A small image classifier, trained from scratch.
Model: 13.7M parameters, 40-pixel images, norm layernorm, activation gelu, moe expert_choice, num experts 32, patch size [2, 2], depths [4, 4, 4], widths [48, 96, 192].
Data: trained on rendered scenes of coloured solids on a plain floor, 195000 training examples, 9.8 epochs.
Rows from block 8 of a small image classifier, named by matrix and row number. Rows with one number within an expert belong to one neuron, the router's apart. Each number is 500 + 25 x the weight over its row's rms, rounded and kept within 0 to 999. All counts start at 0. Numbers have three digits each. After the name is the row's rms in percent of the matrix's.
Before each expert's rows are labels from the 100 images, of 14976, where the router gives the expert most weight on average: "responds to" is what is common among them; "place" is the part of the image that holds the peak. Only what is clearly more common there than usual is listed. The data: rendered scenes of coloured solids on a plain floor.
# router: router (model.blocks.8.mlp.router.weight, 32x192, trained with AdamW), inputs 144-191
# up: expert up (model.blocks.8.mlp.up, 32x192x192), inputs 144-191
# down: expert down (model.blocks.8.mlp.down, 32x192x192, transposed), outputs 144-191

# expert 21
responds to: grey object; white object; its colour: grey; its colour: white
place: bottom right
router.21 090:497540482505482523497514506469511535475511488532483524530515521498533503523491511493517483512523470545490480526538494530491480528527498498496520
up.0 106:515530498500467439528490451524499511522517505483475500485518485482524491458497494480522472501509513531512494478493458499502522508517504488487545
down.0 100:507483506495477501456491525512491550529485502480475491483513501498453526490486464496485519481511511470508538482509505524493465471495513482527485
up.1 102:477454469502543497531478521504501520482497528532491498495548488496496489515513516526488500543489466490489498543535519527487471522497506429454510
down.1 103:488516569510455470515478509518495518525512508514517520473540500496481505497508497517507500474509485508511514484563514508463517519491463529481560
up.2 082:529461505516482515467534479511506490520459477510489484482483493486535527487518507484507488479502495528548503494438537468459470489455517479484517
down.2 089:484486510525482506500486543538500502499511479489537496498521481521488462501477497531481539517462495517448510498508486556539492536528510487452482
up.3 096:495511457477511512520540514536483542451514561495519495515497487522507524489501484536539526535504530469488454538510500543500525522541509500510481
down.3 096:510550506454469532498495508493526541562538488492510508477535498505476529508504484494463464510486507515507474523478444502469492471504436533528487
up.4 109:548531499508497511493498504487535478513497509528515510475486545534495490515484535502492480541506496508485477479536505483521501492427530465507477
down.4 104:509506485508469525498494462456471545511537500502501503488493515571489478526466473532510519494500559465504449485482465516528533490465518538497521
up.5 100:458480464505486500449527497505513472484473526514484500486472508524516485511490509529508503499493508492552512514544515455523528489507494517482463
down.5 098:497518481495493489481526534525481482500522470522530516489478504439502505502474487493476482512474448467515521482502517478536485518478511526493502
up.6 086:483488506504516505516519491492510488529475514465504494506500504509504505490512430497525504488463520478461513550544485513530491474490470507518476
down.6 096:499475524472518481476495530540499516537516460474498481465454490555549443489496502509541527475510490492524498482472472532493523507484505514516495
up.7 092:564477536494517524498518518534497462464490495481509488516493541488444496506514535504506488527497471477498505507510503510526511499466495476518469
down.7 099:499504514477459533519493523531528470512452497466510497527473499512513526509465478531478519514437529539513476480506513510489555505528496500523528
up.8 108:475483468464478461532486530493495521507465468542513504485505533511520519477521460534464503488473465507520533495526544509479478498513489475507469
down.8 104:514521512548491497493471482464501447500487492575498502496485494550498485482490511509542530490512487503488564499499492501517481502481498478501509
up.9 111:481540522540510479494523540483487493453518514561515492482539501514474480470502492493519483481475486482536503500500509487519517500544497488537503
down.9 118:516501452490494461512525500479520500535458518505506512476515493507500471510539482464470535496494494511504478479535488522471521553512534512465510
up.10 098:491525532516542501511542510510512490544491489483468468488498468490508533483479499528492510489448551528500506474495504512468505485495480510414464
down.10 092:516487466485476508485528508515546475513509497540486502462523505531502498446517510492493495485512515489486490499493505517522493518521501478515530
up.11 093:500543497497477474510511546468512515460489497502500483545536475501517515491495503522481470497536488479462522479490524475474485507486468525534534
down.11 105:513473532494500490486478524459491483486451530469527501487478540481510492498524553528481488532474516457463536494462487525508564479550527507474465

# expert 20
responds to: black object; its colour: black
place: bottom left
router.20 099:518478485510440513527543487480541473503531444489522541505460516485487482512463501521494509510529484465480489473489451492511515507515484506527526
up.0 097:447498523447483500467441528464506511449494504519518528544474475547532520459512500489486491481540499503512495503498481517458464494485492497526481
down.0 094:516511499511515533485549464494485491486529476488503501508453498519507489547504509512552521526503528507521536521491471485505473492506542486517483
up.1 110:481490500461528523457542528517469532490489502495558472493533511478502493491488467536493482498510474454470491469449506499492496455516543502475496
down.1 088:537492503503477507548538531456475447506497525521479501493482523479486495499464530488520550570516501487453490551529499455468504452527494485498504
up.2 087:519503445491507507512519512483513485489546480512509471495514460486529512496502500463521523501498530479520425485534491521501530462513527472524479
down.2 097:490494533515532513520542465480450489516534503476486490449517510504484464526474472527518448532444521527502530494502525521496508496516516455509469
up.3 105:485516493515501483519505492494488471532474514434483497515496468506488496483480542453525493518527449491486492533521509516553522502489503499518455
down.3 100:502503513482511472465513500469469573483520493530539489509443499515467527488511499492510535473485498580522522478489495508489544522499522499499540
up.4 109:516497500449518509496477509513541524493523463505491530532486536474488482516509492453537521478487521501483514501528568463468506492541499504491494
down.4 119:472480526533484484512477439481524484505493550496548499543531493502491509523477489511561480507525498474510489545536473465489534544445509520471509
up.5 107:477504489492516485471467476529532466496515519477532527510516478547488510452530481452501492482487479511479502538494515485484518490529518472523526
down.5 101:515515534511495461474457470461468492505523501493494478508525515520507494448531519515497544490551499454522545526496516505527474522484510480503476
up.6 106:499504473498525528531507479518488501477451502582514504539505516469525527533462481474510477485544494474533501527501549456464481502504488478487478
down.6 104:531471475548497500494488503489504515493484502509507482513490526512509516518514529513489432460491475469474501475456540532557460499505496477493483
up.7 108:489499505512498481487504509505477496514460505504525460498480498473472491546491488469471453456486468471472487528519479536477470484502508468468479
down.7 107:493478496493526475503508497500483462499484516497471488476484553504525528467488474498504525458520505534428437497496523536525524507526507506518473
up.8 083:508483471502497479475503535504493498499481532501497517498519508506516535505475565466550462511490530435496490547515486523501496526461513529521518
down.8 098:533511499489478492486480525439535477507484519544516501477540456483497519523477529516524546488481496540508480486523472488523480499522485457522461
up.9 103:527508495503504534516521511490499501512526574512503516503476526464505461472510515479552517488512482504450480487487519518555505501512455536519446
down.9 104:519549501496463456506490511515499478495522512531502468495485458518491530470524529482457456498485501542520536448461465524444540490496512488518497
up.10 098:479518484487516485492524475454513528478498498484497521497512455482505544511475528533582526501465500470510543492534563491486492458487484520502498
down.10 095:522557462559519497525474455508492499490459494541512508531517498556497544527469490521461484506537517501454491504535512500507464507504483561535510
up.11 094:494508522532481497438499473473486508511476497484506465507524515513471506475472487523508457482438489492530506516499503505510518480464517529479461
down.11 091:537492492520501531513491511493481474484517488484526488486480514532511475478495514494535474502506520511465480503499453496520517495497462546560486

# expert 25
responds to: count: five
place: top right
router.25 092:490500520571507510512518484526483515475500494497487526513458484530533463534482469524531504481480521487548494532493468515500477484522525534480542
up.0 102:482524505473415535467484488533476508499513536479487502513502500552498452496478500477488503480424527543468490498502474539546498539479469529518528
down.0 093:527503482492478546502506503484559513543510531532470476470441493468514525532479494513498512526466474499512472496474473511491500455499480550520479
up.1 088:494458477516491479505503484498526483464497520502498540546500479536464498521485475488517478487475521490484504467508508521510393514493477523563499
down.1 098:471512488554509526497495535518474529469507476466497523494480520502524522494520471479437542462483526462501467492501491471464528511510509533526530
up.2 030:497514503510494544491480504484490476475509527559514453506504511496481492480449491499443505459510496515508496541498535522482488523478542508549478
down.2 029:499503519470536507491493478512512514480508493522455506489521451534496511528501544456460477498543493501529504536527520509504438526524514503447513
up.3 065:525514517468533439516530525510462454518463502492499517479505445465533538525495471511540517448477501528478532515481493530533489477520525555505520
down.3 062:491501503481510533508497524503513516500470487520513474534523555448519531514469489443532514424476495507487527530499458504515532491512520527515531
up.4 122:494495488466470512501466524438483489493502507497491457472504468453521524517514465481524530458489548509521470560507520498448534497490517533480463
down.4 114:470466512513492507460499510507472483476525512476473484485484518525470461494502547524507510499530468518517503546468440518465482511503498511506520
up.5 112:503549491463515463517501531485535490524473519450497461490462525476543478497494504479503516512513517489510513472481492536542501481516499493564536
down.5 108:493525481539563547507471443496508484485503485518470543480510511519461514509502492485506520467478465535573504488541486494511493506467503505514435
up.6 105:484490511484500484532522470484520526526460495531496508494419521497484464531443527513492509498479461533519499494476477470500507462542518484495478
down.6 103:501511527490466536476503463514506470544462484511545497503537504507494475537531514493532465513519509514519482503551517481509499444457545555487503
up.7 113:459502498513513546483458536500494501498495490457486524464541513475473495487504516533508537510495498506502562488518510520492482433490459523514462
down.7 121:465484558490499484514549491513536492554480531504485533479483573533502490478511470511512500525516499496492513573550430494495487485490515447552492
up.8 084:454492513494518477493509520505536498493488529482525501520482491475537491534538536537494468499520517444483502513488517534489551560509505545481493
down.8 079:450498485447519491524469498512505479554488489481493516518498519500551492441483468502474502493501494509494514499471500472500524469503514471496486
up.9 123:493525461492461537508498479478529510534491525511495529513506537452488527532531517544484474510456501568469497487514496484486450496488442496459517
down.9 129:534520499471490470498500525500502520491505497485565490516535466456507467454489502499479521523505492505495559469448495499536502531503484510465490
up.10 114:458480506456467510540492544432503534497495492492441497533510527518511469489491508499491498460490508491520514464532489469531483479475487503533475
down.10 108:483503519539522476509485480522548523529478531500498528480516481525516515479477483449439481509477468467486489468500495514499478532534507509499521
up.11 109:493497469503469555508485469477469463535482520503546515559491496492498491507523487540478494489507525514482517555473461504551515526513516484487485
down.11 099:517476490481502436476519459473506501526504516468492514479509487484537495442513453482454481455508513504488490525499523481528524454517465546481481

# expert 4
responds to: count: five; white object
place: top centre
router.4 096:461470513540471461460503459532451519556504463497492482541465491513541527510503468514515534488516503507493515489502522499534510456473502516494538
up.0 089:545483501469473530494513462510471485450510521510512510507495488544529466493510461468491518481493502526503503461527460449502453551505470526501512
down.0 091:474508545513441541488479485536521492490488500468435469505490483481482495486493507471482486523518506495457509505486509494449493496483513480462509
up.1 092:524531513526520493518497432528548482527450519529476522480520460496493509451471457530490500467439439512493513491492501499518517521502501528514555
down.1 109:494512516503524482514470565453475507503523511460509487525458506486484469491520504475514520518514521525481525472497516503515494500443495485512474
up.2 111:497467505509478493497516519511526512499491501482463499511530437506482458549489504502487494489469535490495485546485494518508525486486450488512504
down.2 107:493505556514481474512530468485530464532535460484514492488505534540507528496483491511508465511492528520532534455517544459505524520495464503498523
up.3 107:504532505451465522485538508523501461491529512490479526533489537501484498494502479447488450515495520511512496489512472499465463505490499519463500
down.3 095:494465485548484520511490535447512480502479524518500533540509500446483553509518481510530539508511464509491475488474547492528490510472479518519514
up.4 114:507466529497478499504501506493499490477486471495502533518495492506479481542476443488482516471487484466466498521539430522469457502560487490522498
down.4 108:522490498469488486477482458554505460474490529509483506503461495547492507492483502513493498513536509519546469505509504523498475487468465565519493
up.5 110:438472449498513482532446557468520497455468521479522524447478503477530530505547480493498496507494521477499488517494521466471482480473526525501508
down.5 102:542482525508510487506509472544511496538483525552464493466531522524461521521464496492508521517469493537480497462541467532523494495505490529466452
up.6 092:470489436553502497521486484500510486475489519495508492530522466504508458543500535453546464488485501483513501499502460497493489490544507517504492
down.6 091:496502478483551542537553510450534483542499505483509493453483472501498487458474468515469488484503547459518488531478517500473526502506494497475537
up.7 092:526504517492525503554494543474481507492457506511484484473478532530503575533513525474492497531473492503522490542487490517484459498514495498534495
down.7 084:511497524509468448511527509479474475463526489495438529504509510478501536529483521538491478490504503467467557500515474487480505504493496527463492
up.8 086:501506459500537528501486477501466551517512507502521474531471522501497478493485523491471505537548503523523508529467553520509514540498527481476490
down.8 098:438494513493439486473489479485504503456522501501534500495487505500521499539480497498471546508458490475530469499508499544501530477487479484448478
up.9 118:485491477543475486480535498466503520502477520513519506486483505513490527521540477525498457494513478486504504475520482547520491517516511528514488
down.9 103:482516469496495491537490538510497491478501480500539509537567513501468494506495503518494499509510539463518499495549490511459504495507498517474484
up.10 096:498497496462495528483449510484484483499529464469487524499501502476479519487559492533506492546507487459533493472485473494514534429553513531497508
down.10 089:495469467510475488493503437470493470515486540505521466473514534496487485529498531533499517485524480508481484487502501519495515529521484520517473
up.11 096:471486529537511481511461520503502523517517487483469476536518507510498508526559482499502500512543502526509509485490483498482483477464508509480475
down.11 104:496487500514478513520537522535520484448520501554476471424522510504471495480491437497516512497503486439454503529489531516495549489505491427510475

# expert 12
responds to: count: five
place: bottom right
router.12 098:477532452478477507535504475512469491493517480476466499548519486579501539482507507513539547492499488485467505479506480493500502473518459497502532
up.0 096:495503500501491480485461477477521488500484507499511474488482548487469516468512469514495487504509535514508483516503507493525518494562488477458510
down.0 096:501487478510490556528493550563472548498510457495528496522526485507483487485507511474467506464529518486494508489503515488497518428478473493492539
up.1 048:525486520505481480482476441497492514537471537496491517471501506517452537498505475522485481505538471523482489535511531504472478551476500521502502
down.1 048:502466541481489488500504531511507510509523524509467475504487487477437496504507505466477516510514495476544520490522541513519527454478488512521511
up.2 112:481477492470517488509507500513417460529497507498463540471469525493514530505488502507484439505482486469512495459477542461513513505495491530518514
down.2 111:524526537471451496515522510498528533511507514500514512500520460481516521491531520513482496479488523504474469533545502490495462503513501524515487
up.3 099:533431461466495471497476501501497526506487492528533501517515460509489544511475504529461443448487496474481484529454500541513506469497496523520506
down.3 093:465509530498510487538518517477520449472486458516496495457486497502499514492514492476497502503493478473512493429498518481548488501474497471499471
up.4 098:531513479487471509508478455522475433520510504487519475483513501487486495474513500488470484559507480503496510527489497457507491477458486538536472
down.4 107:477486535521479510540534489479488499553506526504500516482520553501525502533489516521490515486521488458526557492509475462517537527490461468510472
up.5 103:494517501534479523474532499437448516495508535541502539516511471460509512456477498504512486506456495523508524452536485466521496540505508486508527
down.5 105:510500517473482485530472513491492483518486524502537474494512472518508524512511558508555472484511493481516446479499484499535514464473492528487447
up.6 111:518486537531498518502546457516470560498515536504526547477506500493530489474488519506499506522508529464510502478470520430477472499535510468496497
down.6 101:537486458534517457514472508490534514517535502485496449492501504486512511490484510507462478536536493490479496503548476515506506518465514580544492
up.7 084:471489540514512520484481549509502464479476500481496497507476468511531509500528487523493469495507492540497487505494510510478530517505495486509459
down.7 088:510530512500505502510484504509474470458472483504517523469472523446467504500497516497501473486464481536496493458509474509483488484450468494528501
up.8 103:534463518484504500496527536470536509513476510500507483479508493486441494468486533479508506506504508487462470496547500502530498475483532546467503
down.8 107:481481468477514503480505494528522475487445489528519480495546491523499500470524487514513447501545462554567476498507493495492526481480517524474470
up.9 107:484533521493482525469461497490539468525488506476549492478518514484511493482499523514538523511510521522509514483478546474481520514538490461524498
down.9 105:463485487495481515494512541500497397475471547484504479472498544527441521500490492476498498495496497502479501522482511514509496520442522497513503
up.10 099:489520485477522476482531485487494546503510505513500468533524468501489447488484509508495504517462443482474456542532489493509553482497469522465556
down.10 104:527493547504528507493485535556489483493518507518497548523487510483498533495488479498503529442490542511469484461488484459458497495524486439483477
up.11 111:541491512481497479495490506500469499457501496501466497448501481494544505536516528545498506557496485495509513481536484478515546490534510544512536
down.11 108:536512494525564489483493510516517446487486478504475507471522520492502443492540504499476527456548545496541498486452477496532527502519534509516504

# expert 11
responds to: count: five; cylinder
place: middle right
router.11 105:486495498527505526523527445521528489501520538486496512533507484513511484511541481501498466467462494491560469523491575458500484478513474497489516
up.0 084:489529497498490503480457546570488479547517496470484504524526500514442428474465532506486486521546534527516497503489506472518482512473490509505490
down.0 089:488513509513479490451535472458505544474477481495505507495498473512474477502530468497513521530487465475470440524474556506470440470490488507496507
up.1 102:473511475482501470482521464473484518475467498497508549493461523513492494471513510486513491477527534519489493546513515471504504523496462512500466
down.1 096:467489478507496439444505537513470521528497510552512484498564548503491517495472483513465467468478493520480501473473516505490509511503484505508517
up.2 094:522498485489431479481497486531499474496513540524477490483470540485485472489484487487536512486495462503465506481534497495512489530557533475520505
down.2 093:484496499523501475516529484460461580474494483484522514464499509512470471518479475513465529495488555496536500477501479475454499509500495498512483
up.3 077:499506474533533511504481469536487516494513499466515477532512537490498491507546502492530493438536491504494463519437493481519508496536516497493542
down.3 082:499537481491473510472518468504523466511498500495460530530477481514558549498489480554473509486497528500508532502484519490543512470489447482491484
up.4 092:471545449455512495477517483454484489521449470429511524473515516512485497504523523507495469546513568526517508486555502533482514499443471494534494
down.4 106:484491526482508502456480527518535525518491506482512503505493470511560510471511468486488533526503466500512453477498530498540513524520521473517530
up.5 089:534527496466527536541483496499564537528547483521502504454503493491491514532491451517502464547533523506501482510471495485514496520483546512497515
down.5 099:486501510472514509512510534472486504500475550477481506517496470509489475496547505492543522480487470537511554472484449502515482521482539458522504
up.6 108:518494517517536487484491470506507492454509463503454497483479495490518493510514505497495506522478466525532492520479462524500517509521528530533472
down.6 107:523506499530504478460463456537494473466476518511504512556541494515470509487492508529514506495475442484459531495527541503479483520539437511508488
up.7 125:481488485500492502525482507511537474499515507512529495544478523497474518534505546456516531518512467520493499524467451493531505500517499515487472
down.7 108:505482525460493472504528461528484517499538524470494526520512464471474511473514532525474464503561493496548496492572532531517483548483471505509496
up.8 113:476469534517489500557549472462520538456464527517528537452498516499535519536531517482486506493451513469486545447485514529511462486530473525484483
down.8 104:524529528516469488513505491546513474476499498524508479533523488534497511468470518498504508537509491495527500482538517502447478487521528488506519
up.9 098:477510434517470520501508488489537542522513516498483505526490506565473476480453510528510529540511507491539483477483497532480519493534538504548507
down.9 091:537471564527496510507511465495445498468546504501465541529489518461502522496513476517507510463525508525453514518522473518523468497501483488434468
up.10 091:518512513476494479472443522523525459494470479484543507492536527485516498515491488511518522510515479513516486513493480538471463508474511472497464
down.10 094:493499499508509496536478510557472510466520534480533515493486492506471508463480551491467487504502489518427516470488491505498477507527491511480540
up.11 096:521500485456499505467447498530469488472512485520523512500478513524551498502516562534498519507462498488528468509484520485478477432467495543499460
down.11 098:536513439481508536505488538528529508480499482487485499466448499473513552502498470507535488518547511549505511497533544528494503469481476491492429

# expert 24
responds to: brown object; its colour: brown; its colour: yellow
place: bottom centre
router.24 095:495490509492531503497490515474480503475516458551509535504485494473477475511498520501520497535465484487494463525496476510488563463528504462522522
up.0 111:524489525508465504536486478506415410495516501507518459519509506468533503490504492488515536486462536467520498545489469498488515528500477501518505
down.0 108:520504511521506507491471520529504491525497512504518495545529473500533486504506525483549516457481482509492509520498529465485508525509491486463518
up.1 109:475485521505508461535507498533526518514514540467504507491552533460457502522470509488517480509489547533462508532538487468446470517511510492485485
down.1 109:496494564460498483492528502517482447498507521490512492507506519499485518505529462532521499522513512478484457488499484502465500495550475557471540
up.2 087:493504495488465528491496460480466525479481501544531516560451495509514502522474507500511556461524500521519501503449493481503452496494485522479494
down.2 091:545480511474511516475516526488490529502558483490489482540497488520510511514476528505449440516515505464480471451516482482494474502482507500545532
up.3 086:471481479462546494469502512551503494533508451513517503538514481499532477502492514473517461474529512535499536483522520514541462500463527497517494
down.3 094:519493495522482474519534485460512464475487498470492540478482496536513534487478500520514557541492510504482522487465481524488496491477533465517463
up.4 095:505469487508523492534561502493551500511469457530524465496535542501483562509523519471512524471495450464490494500500507507461499532493497521485516
down.4 111:482485546483458460532519511542527517496532444524444510515497480470474482505522520586514483517501489484482498494535475497475514470498504494472466
up.5 102:476488478510505511552470503428486502483482464504493485540543483498501481566503454506519549496517500517491495516531483486480515543463466484512521
down.5 103:549516522475498490516482540517490479515541528489468493456473428539481499477485524518498484498509479481478531538501512532516465521506506497503484
up.6 112:534517540521536521506481505494519479481471495513513519500502479518526478473461462509499497523453510494476479540526478520471484467465487488468464
down.6 103:492513522442488495471509471562468471494536451462509489479520482480451488522483527542455525494519490513489508534510529469469519495519507521474497
up.7 092:508523462574510532512519460503459529457526443455487500511500501484510512479483493510547464528524484512511501497504472494498501547494462540490516
down.7 101:474475483473511508505503503508536506475476490497487524494503464485498513512488506525512470455514519433518528557502531488493482456464536526466517
up.8 107:466522516490461479498497511478464468495532522475461518455507505488486438526513457505480526469491479471514552485525490446486489528522504513492563
down.8 100:521465515507453504542505483502476530482502507510511479486456521495473545504525461480516517488493499519505497471472485491533513474511556528512521
up.9 108:467471511521507481528529474454496504570557510508530534497522469522493523487503478483498514502528520487514524455493483509499537492517460511508481
down.9 112:518547471523494493517532473473489519530484480500478471489521470487483455475479493492497515471468442553512483486521494512563510530458515488535515
up.10 110:471515502543469513516495516487496495496466481486535501518501502520528499499514506501501473513512517507495506468537504503475496508497509483488481
down.10 111:532460512512500503471482459552500505530511526521498495480505452525485519431463501536481502477522545488484558501485490506512487467497463521490499
up.11 102:519533498517475484519496474440501521563505494553533517528505502483523519506516450479481485508479508485512518488490494527471468522516511492457517
down.11 106:477484487524521485488547497519519472511515497426495487496458519550480471458468516527558510513486444511527500496523497512529476511467493509504548

# expert 31
responds to: count: five; white object; twisted bar
place: top centre
router.31 104:526481484538476478524499495510562466532524540547512517493498502493502476488466496479502498451495486512540516488468503487523508491522507544475491
up.0 083:491473469504507534507525514525503507522486502510504502493502501487461527487535531493538477487508556480516503489518474523511516532514475512539533
down.0 087:493519514485528530460522466495512485461549462477520498484488522483475512515527516452497481488496477520495454507480519496543518516469489530483495
up.1 089:476470540476532472472529528560486492500513494497502482507463486488489517503536476512492485464505539503501509497535550499469520540505477468525490
down.1 091:506478567492469542487485517503506522518495524520466543540480552498517488477464509496500503499438504510514477514479472503492468493485465526473486
up.2 078:513516471528482511429516527525526481517527502498495511480502472512491519480501478501473485496509546484534479515474518504511479490493474466540492
down.2 080:510534478465484472503499505513493554498480483544484531510525518498525475493466518490554500503474519521455524518531497516494462549489490523489502
up.3 109:456525492484486507512519504469489523525476491510524558477510496453516494527474473532471478489490497525536530498505499507449487519507525530539500
down.3 105:450455463503493514513526515486512526480512507545509516493519507525448493498514510521479495497508487490500474506555477521498485473538547460504511
up.4 069:482492456495460553488516462514497485483530494496498501460528518519498528475455518475500445487532485536540528485484466484528542500485507505483526
down.4 076:466509528487526499511515522554521485466513516485523506508487531497475493512496473498497451464499514525520488495496513464532481488497522477482503
up.5 106:480506550509498492513492524483516517519455526493511501502545493506521478474534475457518504469495532507510510532495466431495525504494521523515503
down.5 101:501500500528520523472525560528523486507516530466528509550505491505547507474458508549519488502528486502485432528498492522531476540470498455499506
up.6 096:502517491501472491505548491516454507521502517472498482499468450470451508481502465518465474500505478509531483513473497508428502483466494497524510
down.6 096:471514482496446538438514525483496495548510471508494510528519477511522450500539531489485493481473465491491462539556500519506453489523511498491505
up.7 087:488493477466522534474484462533512527493484491496545529490516530473511465462544482529500490517492464482489525526486509497528513488487456508523489
down.7 081:502495515456543507530488498509501484491524481513520568491541515500505524531477527452487498496518523456518492517528535521478504488532511507449467
up.8 106:480483500535497499495529542470461523496502484526509540502509465502479487511535502515467507520491468502481515496508513510501545525483506472481446
down.8 100:509505441466493542458521481466509508506503519473513457473561461501469493530499483486519491537494490501515476498538503505490500483509503529516527
up.9 105:484475482526490562508446529466456531476515497481459511476497537509514522494457476530471487493493528516485518513486508544480490465524563497503498
down.9 102:527554526468499494499500488475450460522502495506498558519458478517509548476523524486527488505541463525504516545484481495498484451467479509470538
up.10 080:515532505537522511529500451498504485472474489413472489490510485508471478486501474517479529479492477542522487511554546535495513486478490485517523
down.10 090:478484488458499514517478507499556534505462519535472507493488471482507513508509456480518536491504499515513489510499483486531485496478481450458489
up.11 096:519478472518485509474541513473525517492531505456476508499479520498469465527527509527542449514542512465482499523518501523467511538476508481452471
down.11 106:509505520454482476506488493501497516449515537535555491512468513475516498491488570504526538527479490510484503478492492474552483537494510474501515

# expert 19
responds to: count: five
place: middle left
router.19 100:468491500509532462506484486506486465534526493474522481527529482506511477544509505494446522450485509477536503516503521517458460476477495478445533
up.0 106:520555478502453507509510486493543517493543509519472525501501474517511499516479482501541511476487497523490527481522493497481484498529499522522524
down.0 092:466504556511485469508494455492508479492520505484480498497488501504532521491510521494511483553486479443486511514554492525519489506479469481459463
up.1 106:464502449520494529504481516520494476564532503556488503483477514470503457450530502484504547532533510503511492516525499503507497489487500495515515
down.1 103:513479506516496525518506516484504496477454502469471516510416527487465465475530473489454484509540485451496485459451496511534474519459497503548519
up.2 109:513523511527507519486493452499532511506497504479484510472493464528520503511479498588476507494532507483530502487446507495492522549477525496459573
down.2 105:550483499507491461522485517492505448458509529499482509528487476549486521532487486511467487509467507485498501522529500539502500492449499504558452
up.3 096:512532501521519519502488491477498506506492491496452463489459500535531522458482539493501538506526476475523477530484491466479528546514474489532491
down.3 099:454511537456520480502517503538495503487485485488541523542517523442487497507506511464522478483542557487468477482532544449500505514486497509492439
up.4 097:507505490474542473487505460504463497511506526507492482508502508472540463490512471513478487545473506537520511504521494519483495492475473534495503
down.4 107:515497488558490452488506475515521499463516466456492506460455493528509519479456472484480481514517530470494481474451536509470483455504481516503535
up.5 082:526454491542485507499509496442530525493523501508463519475493518497447471484505497520493459495482474512480484474519484489487484478459444533498474
down.5 085:519505515523476479548516480524511463473512525512523509496472493504497570507505468486483479496524491510549505546480470478498495480531513484523485
up.6 105:552495495502467501499465550524504533508492480507513512522476465526504483547490483490498473451501539472501536519463511500513481489475508477536465
down.6 105:486463470524476512513504492458519486522514528514480539449558515472488541503490521480514526531496481510474503512543454485491496508499487507513516
up.7 090:517508521471528498510523479531515434458456425468506495509489507493516540501490543527522521513470484526500510503473531521479483468527509492468454
down.7 095:489545480473479504514509506489485478517518483490496496529549500496493507513477489454483493445505525483518482502462493541512459524469468489515511
up.8 103:511508511544471505525516511445557493520532499511482441515500493485511445453468510509487521479479495519509515472478506516542497511558519493485526
down.8 107:493492541428474505540482474487515473475536486494541508491506499461476538514500469537481482493533479517503520524519501494527540514509444483528530
up.9 082:503506514508510533510456533513523484474469474510544505451474503522523523512506511535486495518489478502521500526522453534464466491515514563461510
down.9 089:500494517498537546475554490513472494466525546492469466506484502483502476447438471475504462454502532517494487558480495501508518539451487516525512
up.10 091:513480485513497504499442489518434479534454506532556539495522494488537527484452486496494511489532501476526503495468504498516489494501494497533524
down.10 095:503539509478516518462510446510516508493499498511497506514528473465458466522568492481502494490464524508531513495472512513503534528515476510501541
up.11 096:487505519477543491510458527491489465488502565513495514520466544504487510498469463549500508503536503521503530487511492522512486502474480491491464
down.11 098:523541508507478519520506493523488524504501493489524521534495480488501473515467512497465518489483531559516483520480485498525468514523521477504515